A small model that answers yes/no questions on an image's attributes, trained from scratch: fusion encoder layers 8.
Rows from block 4 of the image encoder, named by matrix and row number. Rows with one number belong to one neuron. Each number is 200 + 20 x the weight over its row's rms, rounded and kept within 0 to 999. All counts start at 0. After the name is the row's rms in percent of the matrix's.
# fc1: MLP up (encoder.blocks.4.mlp.fc1.weight, 768x192), inputs 96-191
# fc2: MLP down (encoder.blocks.4.mlp.fc2.weight, 192x768, transposed), outputs 96-191
fc1.709,087,206,184,174,189,227,242,195,196,209,174,197,187,218,200,202,196,158,207,245,218,198,239,216,200,176,205,187,192,195,155,192,204,202,211,180,217,229,182,194,216,216,178,216,192,210,158,210,184,212,202,178,233,229,217,211,159,215,178,211,205,176,204,211,205,207,206,196,190,187,205,159,202,218,197,198,240,200,233,210,189,212,207,199,179,206,208,238,207,185,174,189,171,161,199,165,173
fc2.709,093,210,232,224,206,156,186,196,179,203,196,211,193,176,192,212,242,196,187,172,179,185,178,210,195,242,163,229,213,215,233,216,219,196,216,202,205,202,193,228,227,189,204,221,166,213,229,207,210,184,188,209,198,204,211,208,237,199,185,190,188,234,165,210,197,193,225,192,194,217,144,238,199,209,199,178,168,206,199,183,187,197,167,190,205,212,180,172,207,221,221,209,189,242,223,233,190
fc1.710,080,244,207,217,219,222,209,164,220,198,231,170,200,218,206,219,157,185,184,171,177,204,216,197,202,175,189,218,177,194,241,172,202,215,188,199,171,167,227,203,215,186,209,212,206,211,194,231,193,173,227,218,201,212,191,198,201,213,227,170,153,154,203,196,208,157,213,217,204,195,181,223,198,202,235,189,224,194,206,212,186,181,230,186,203,208,184,219,177,200,198,230,184,171,201,198,215
fc2.710,086,181,230,204,167,199,175,227,170,211,192,207,179,142,199,192,212,212,191,207,203,191,200,225,218,191,213,205,223,201,195,214,182,197,195,222,224,208,173,210,188,233,170,142,212,174,227,221,212,230,188,190,218,190,164,190,185,184,211,213,248,250,172,189,242,194,184,230,215,225,195,186,196,208,205,225,240,189,206,201,202,185,180,193,210,163,201,203,217,191,214,165,207,213,207,227,199
fc1.711,100,205,227,220,195,195,194,196,162,189,174,201,233,176,217,214,202,208,180,190,195,184,218,187,201,235,184,202,175,194,178,168,194,204,188,179,214,157,190,184,183,197,184,177,195,203,193,184,196,177,188,178,206,180,201,169,180,177,186,202,190,191,187,195,203,198,194,147,169,169,180,179,201,210,214,207,209,206,186,220,223,212,197,168,207,227,217,198,182,159,204,179,217,188,191,193,205
fc2.711,098,209,204,174,189,224,211,207,226,213,205,223,187,188,179,178,183,162,228,225,247,198,147,187,193,203,238,212,210,199,212,215,201,205,231,199,198,193,216,183,199,202,201,203,206,180,182,178,216,186,225,217,175,194,180,222,216,211,238,177,164,177,182,196,174,189,202,234,189,209,187,183,203,165,223,218,172,224,205,187,189,211,202,207,198,178,171,195,218,205,180,194,183,215,190,199,192
fc1.712,080,184,155,191,192,168,223,184,218,151,174,195,221,219,158,195,170,201,155,208,201,211,208,188,186,168,196,190,209,214,206,187,185,196,211,242,189,214,187,211,193,218,189,225,189,200,186,192,196,169,201,182,216,207,172,218,179,157,178,211,176,177,209,199,183,208,202,226,167,171,197,169,229,229,162,209,159,199,176,179,239,201,163,176,209,200,199,225,230,199,187,212,194,206,203,182,238
fc2.712,084,217,226,168,211,186,202,233,189,218,201,218,164,215,237,223,192,191,214,164,181,189,233,205,216,210,180,216,161,158,223,206,212,223,166,199,196,180,226,181,208,177,179,167,189,211,224,177,205,203,213,184,160,173,213,162,216,216,213,203,223,197,198,191,205,187,206,210,187,210,167,224,183,176,205,237,225,182,211,220,196,221,208,222,169,228,217,168,216,221,206,181,188,210,206,217,169
fc1.713,093,221,212,229,215,205,211,183,213,202,223,199,223,212,193,191,179,217,198,201,193,228,181,183,163,207,174,217,171,218,201,190,172,199,195,254,203,194,198,218,173,203,195,243,160,193,207,157,216,226,223,218,221,207,176,207,181,220,201,191,231,190,207,216,207,194,217,195,225,229,224,214,170,228,244,202,197,194,178,200,204,197,204,226,207,172,217,182,204,210,202,217,192,212,201,193,167
fc2.713,099,213,166,209,201,190,187,196,216,192,201,192,181,213,190,197,223,207,179,196,218,220,193,181,218,193,226,166,203,174,220,229,213,223,211,200,184,198,208,223,246,198,199,184,241,205,227,243,210,208,221,170,182,178,202,218,174,171,182,223,171,224,179,206,199,227,177,229,194,169,181,177,239,182,187,224,157,206,217,216,212,194,184,233,178,222,190,196,187,213,218,208,221,211,192,201,206
fc1.714,111,203,238,231,205,183,201,231,239,214,223,183,207,214,213,201,174,184,231,218,193,203,203,206,181,201,225,210,197,170,201,192,181,222,228,205,185,207,202,166,180,235,213,200,177,204,224,210,182,208,192,214,204,179,176,183,199,184,214,196,206,171,213,209,209,215,192,197,201,207,217,225,246,213,189,194,207,204,201,193,245,188,198,235,200,185,200,226,201,180,236,208,179,200,191,199,208
fc2.714,113,176,131,220,225,181,175,171,176,180,199,181,212,227,173,217,203,180,197,177,212,208,208,182,229,146,192,189,175,214,224,183,223,210,188,196,204,217,204,230,196,204,196,227,202,238,206,181,182,198,184,205,198,184,186,197,173,234,158,175,190,195,166,161,202,197,197,226,193,206,213,178,191,207,150,188,222,189,176,176,185,209,227,203,194,228,225,185,227,188,181,188,202,217,174,176,192
fc1.715,082,212,209,205,185,225,202,210,174,201,218,214,229,205,172,206,187,196,188,221,181,215,172,240,151,216,211,190,242,230,214,233,186,237,197,199,211,236,222,208,207,184,191,204,204,183,226,218,215,198,197,222,212,195,192,209,219,214,188,195,186,194,165,185,173,227,200,209,207,214,214,204,225,214,211,228,192,193,207,257,192,204,182,188,206,216,194,196,190,205,208,201,160,188,180,216,220
fc2.715,088,233,174,185,203,196,200,180,225,152,216,192,188,203,199,192,146,197,171,184,219,178,183,193,163,206,205,198,172,213,200,214,223,200,204,206,216,186,242,159,187,206,168,235,178,206,234,186,201,206,213,211,203,213,156,170,219,212,164,204,175,166,216,237,215,198,210,161,197,195,193,209,200,186,165,223,174,203,189,165,182,215,218,191,201,203,217,209,205,170,218,200,221,199,195,191,240
fc1.716,082,215,216,206,192,187,234,185,219,242,223,210,199,190,215,209,178,192,199,216,194,197,219,163,209,197,188,215,207,153,172,220,207,213,216,204,202,216,214,207,167,173,192,216,187,186,264,237,231,248,214,233,202,230,203,192,198,168,247,215,193,205,193,210,196,168,226,193,190,217,183,189,235,201,213,173,187,177,192,213,209,216,231,220,204,187,206,186,227,201,196,183,162,198,176,189,232
fc2.716,086,219,203,198,191,202,211,205,168,191,214,219,148,178,177,205,230,221,232,185,179,206,171,227,174,222,208,215,188,199,206,219,159,215,186,177,176,176,206,198,202,194,223,179,201,212,156,190,170,164,204,200,219,190,183,207,173,209,170,185,201,182,201,205,205,240,182,213,211,187,214,196,193,183,204,173,211,214,224,209,174,174,195,193,176,213,186,238,171,225,190,221,213,160,206,215,206
fc1.717,117,234,161,233,190,177,220,194,197,245,236,226,211,212,218,213,153,193,213,174,205,222,191,158,192,228,199,237,187,213,189,206,193,193,195,196,206,216,178,217,227,222,203,246,206,204,234,179,185,182,194,198,198,207,197,195,173,172,170,201,208,208,203,211,218,172,202,187,237,179,194,182,224,194,204,200,206,189,220,216,200,190,184,207,196,221,200,222,217,205,223,191,218,227,184,233,234
fc2.717,116,185,207,205,194,183,157,199,219,211,169,187,232,195,225,211,182,226,215,193,218,187,218,168,194,189,231,215,183,197,197,239,259,183,198,199,200,205,178,162,216,143,235,180,169,199,193,143,224,216,207,199,195,161,215,180,195,210,206,205,201,216,227,199,215,213,195,206,195,192,218,188,225,197,192,196,213,212,181,210,197,193,192,183,213,233,193,157,205,183,196,176,172,181,192,214,200
fc1.718,116,198,206,183,181,193,204,224,209,221,218,229,175,220,200,191,156,187,176,200,201,191,198,203,177,184,191,217,164,189,205,184,222,190,242,202,180,173,185,198,183,204,217,193,192,240,205,225,210,222,205,212,205,201,196,226,225,202,216,188,215,194,213,223,210,203,187,222,180,176,223,159,199,205,184,155,203,210,209,200,193,208,202,202,193,209,202,205,217,219,191,165,159,224,186,195,191
fc2.718,114,197,211,202,195,207,155,172,200,200,168,199,216,197,208,211,207,208,215,201,204,218,196,205,203,218,195,196,219,234,192,180,221,189,170,196,194,191,171,198,185,202,211,193,197,158,191,184,193,153,201,198,184,191,227,204,187,218,199,187,191,178,189,176,215,220,206,187,187,197,164,195,230,185,231,228,208,188,206,212,215,204,195,206,180,212,159,178,181,174,200,213,250,209,193,235,194
fc1.719,094,173,185,254,231,197,218,222,175,233,184,213,175,189,183,227,220,231,194,157,223,180,213,195,211,173,183,186,197,217,244,235,196,214,179,165,210,167,231,201,195,206,207,231,204,199,200,153,199,202,206,191,211,197,214,172,217,173,186,188,213,186,194,212,184,175,220,196,194,192,206,227,212,177,228,202,209,192,156,198,189,201,183,200,225,227,219,168,207,190,193,201,194,205,220,196,189
fc2.719,097,192,206,184,192,201,177,152,200,195,212,196,229,192,206,206,192,179,182,193,204,199,174,212,161,216,199,232,201,206,186,150,197,177,230,233,194,212,188,200,199,233,220,164,209,201,194,223,254,201,196,208,178,184,206,205,184,171,198,189,227,224,208,208,229,177,219,207,225,185,200,208,202,228,224,153,192,227,272,206,189,246,219,211,220,210,192,199,248,207,211,207,228,198,184,205,227
fc1.720,099,216,183,221,249,188,201,189,191,158,200,172,219,184,197,149,202,202,197,206,253,208,188,197,226,192,194,195,170,197,188,173,228,197,182,204,171,187,169,221,242,248,211,190,211,196,242,197,203,189,210,178,181,207,169,198,210,186,192,182,185,191,226,232,263,210,202,202,222,190,206,209,192,216,211,227,171,219,175,243,229,217,215,209,155,222,183,219,185,192,188,212,209,190,208,200,195
fc2.720,098,187,220,228,207,210,163,215,192,217,210,217,201,213,199,235,171,207,195,169,178,214,230,196,179,199,219,238,215,209,168,209,230,209,214,176,214,206,207,194,175,231,229,208,202,192,162,218,200,192,222,230,208,174,255,202,185,190,195,233,215,229,195,182,171,196,210,203,220,192,199,181,221,180,211,173,196,222,211,189,185,188,207,202,196,204,210,188,213,173,167,210,198,233,203,217,179
fc1.721,103,179,205,207,190,189,220,216,210,187,199,184,236,219,154,204,209,153,224,195,217,195,200,214,188,201,165,206,196,196,226,213,197,198,171,223,211,189,195,184,194,190,179,193,205,178,186,233,196,187,162,187,233,130,230,188,203,168,200,220,212,175,236,221,184,233,224,208,231,175,201,187,195,208,192,209,224,214,204,194,209,171,194,191,193,231,214,213,192,192,184,162,216,173,170,186,181
fc2.721,102,174,231,230,211,213,190,169,194,216,230,209,195,198,230,185,229,237,228,178,214,183,160,223,201,175,214,227,198,226,192,207,174,174,187,179,202,154,177,200,211,170,212,168,190,201,176,164,176,221,219,216,207,199,193,196,210,209,216,165,223,191,180,195,219,184,189,199,184,215,227,212,185,193,179,203,196,199,206,217,233,214,250,186,218,230,204,196,204,179,187,202,194,213,217,214,240
fc1.722,106,204,189,208,201,173,182,179,224,165,216,207,210,227,182,173,187,172,202,200,229,193,212,214,217,206,204,236,193,227,184,208,203,167,184,200,202,185,174,233,207,201,184,192,188,184,191,198,203,227,200,236,237,167,196,168,184,206,181,173,191,210,204,159,186,241,184,184,212,195,204,252,188,209,183,198,229,198,222,203,200,203,225,211,186,182,231,199,224,218,205,204,214,182,206,176,204
fc2.722,115,196,210,203,207,220,187,182,231,194,178,191,207,192,211,209,225,204,209,191,174,186,204,171,182,216,204,149,204,180,215,216,215,204,211,172,185,159,204,191,191,204,213,201,215,240,195,201,208,173,226,164,216,229,227,186,207,171,215,206,186,161,223,206,204,180,158,192,188,185,179,194,216,157,193,228,196,191,164,184,193,174,210,220,186,186,183,193,181,168,185,186,201,192,201,217,224
fc1.723,097,186,212,214,209,186,222,210,202,174,198,195,218,191,198,165,200,183,197,142,226,161,232,181,222,164,239,175,203,211,186,209,193,180,189,235,227,203,173,208,188,205,199,191,207,245,206,227,221,244,210,225,193,191,185,228,222,207,212,219,229,201,198,198,216,142,227,240,181,176,178,187,193,232,220,200,217,184,181,170,166,187,166,216,181,191,204,180,213,180,196,203,219,183,189,214,218
fc2.723,105,185,184,208,211,211,196,202,222,186,160,181,203,198,215,207,181,206,204,181,209,191,211,196,180,222,190,174,200,208,200,187,168,218,193,165,200,214,215,220,223,184,195,210,215,187,180,186,226,202,194,195,221,201,219,193,201,166,196,190,227,239,228,195,217,203,193,138,185,224,203,190,210,220,191,198,178,183,224,229,178,179,205,178,228,184,190,175,213,236,188,208,214,182,206,222,185
fc1.724,091,223,199,184,172,208,194,214,184,190,221,186,213,192,222,231,169,191,195,167,208,168,226,214,205,221,214,241,181,204,186,189,208,165,170,182,163,190,217,201,160,193,169,191,234,209,174,185,159,208,221,241,153,209,192,198,201,202,180,222,250,195,190,211,196,207,185,217,229,204,225,189,210,176,198,230,201,198,223,194,157,168,206,193,199,223,206,178,187,165,200,182,216,224,247,200,171
fc2.724,090,174,200,220,191,214,224,178,224,214,223,185,191,215,175,168,199,198,192,198,214,223,201,215,208,206,201,162,178,196,177,217,152,205,223,208,201,224,193,197,197,207,206,195,184,188,198,247,180,203,218,203,189,215,175,206,211,238,229,201,150,193,223,202,219,174,209,171,182,207,197,226,168,199,179,181,191,178,175,225,212,215,213,215,164,200,206,197,203,195,212,190,217,157,188,175,193
fc1.725,131,201,225,168,198,188,221,213,222,169,203,192,197,206,185,202,200,185,208,201,177,167,219,192,211,217,206,196,192,172,207,198,189,156,201,202,144,206,220,212,197,191,240,216,171,212,228,218,229,215,193,180,172,227,200,197,186,181,187,182,176,227,228,181,177,201,189,190,168,201,195,190,215,214,175,189,205,187,179,188,205,196,186,197,204,165,214,209,186,177,217,239,232,195,197,183,211
fc2.725,122,208,174,221,202,195,196,172,210,175,233,198,187,196,202,194,209,166,208,176,188,181,179,199,187,192,195,185,217,158,203,166,199,206,191,219,234,218,197,219,194,217,185,185,196,207,198,206,192,216,186,215,247,183,194,195,217,187,187,171,195,208,203,217,183,196,178,216,183,220,178,212,210,177,178,218,220,197,193,197,212,172,211,208,191,183,220,224,242,226,186,196,151,210,207,204,201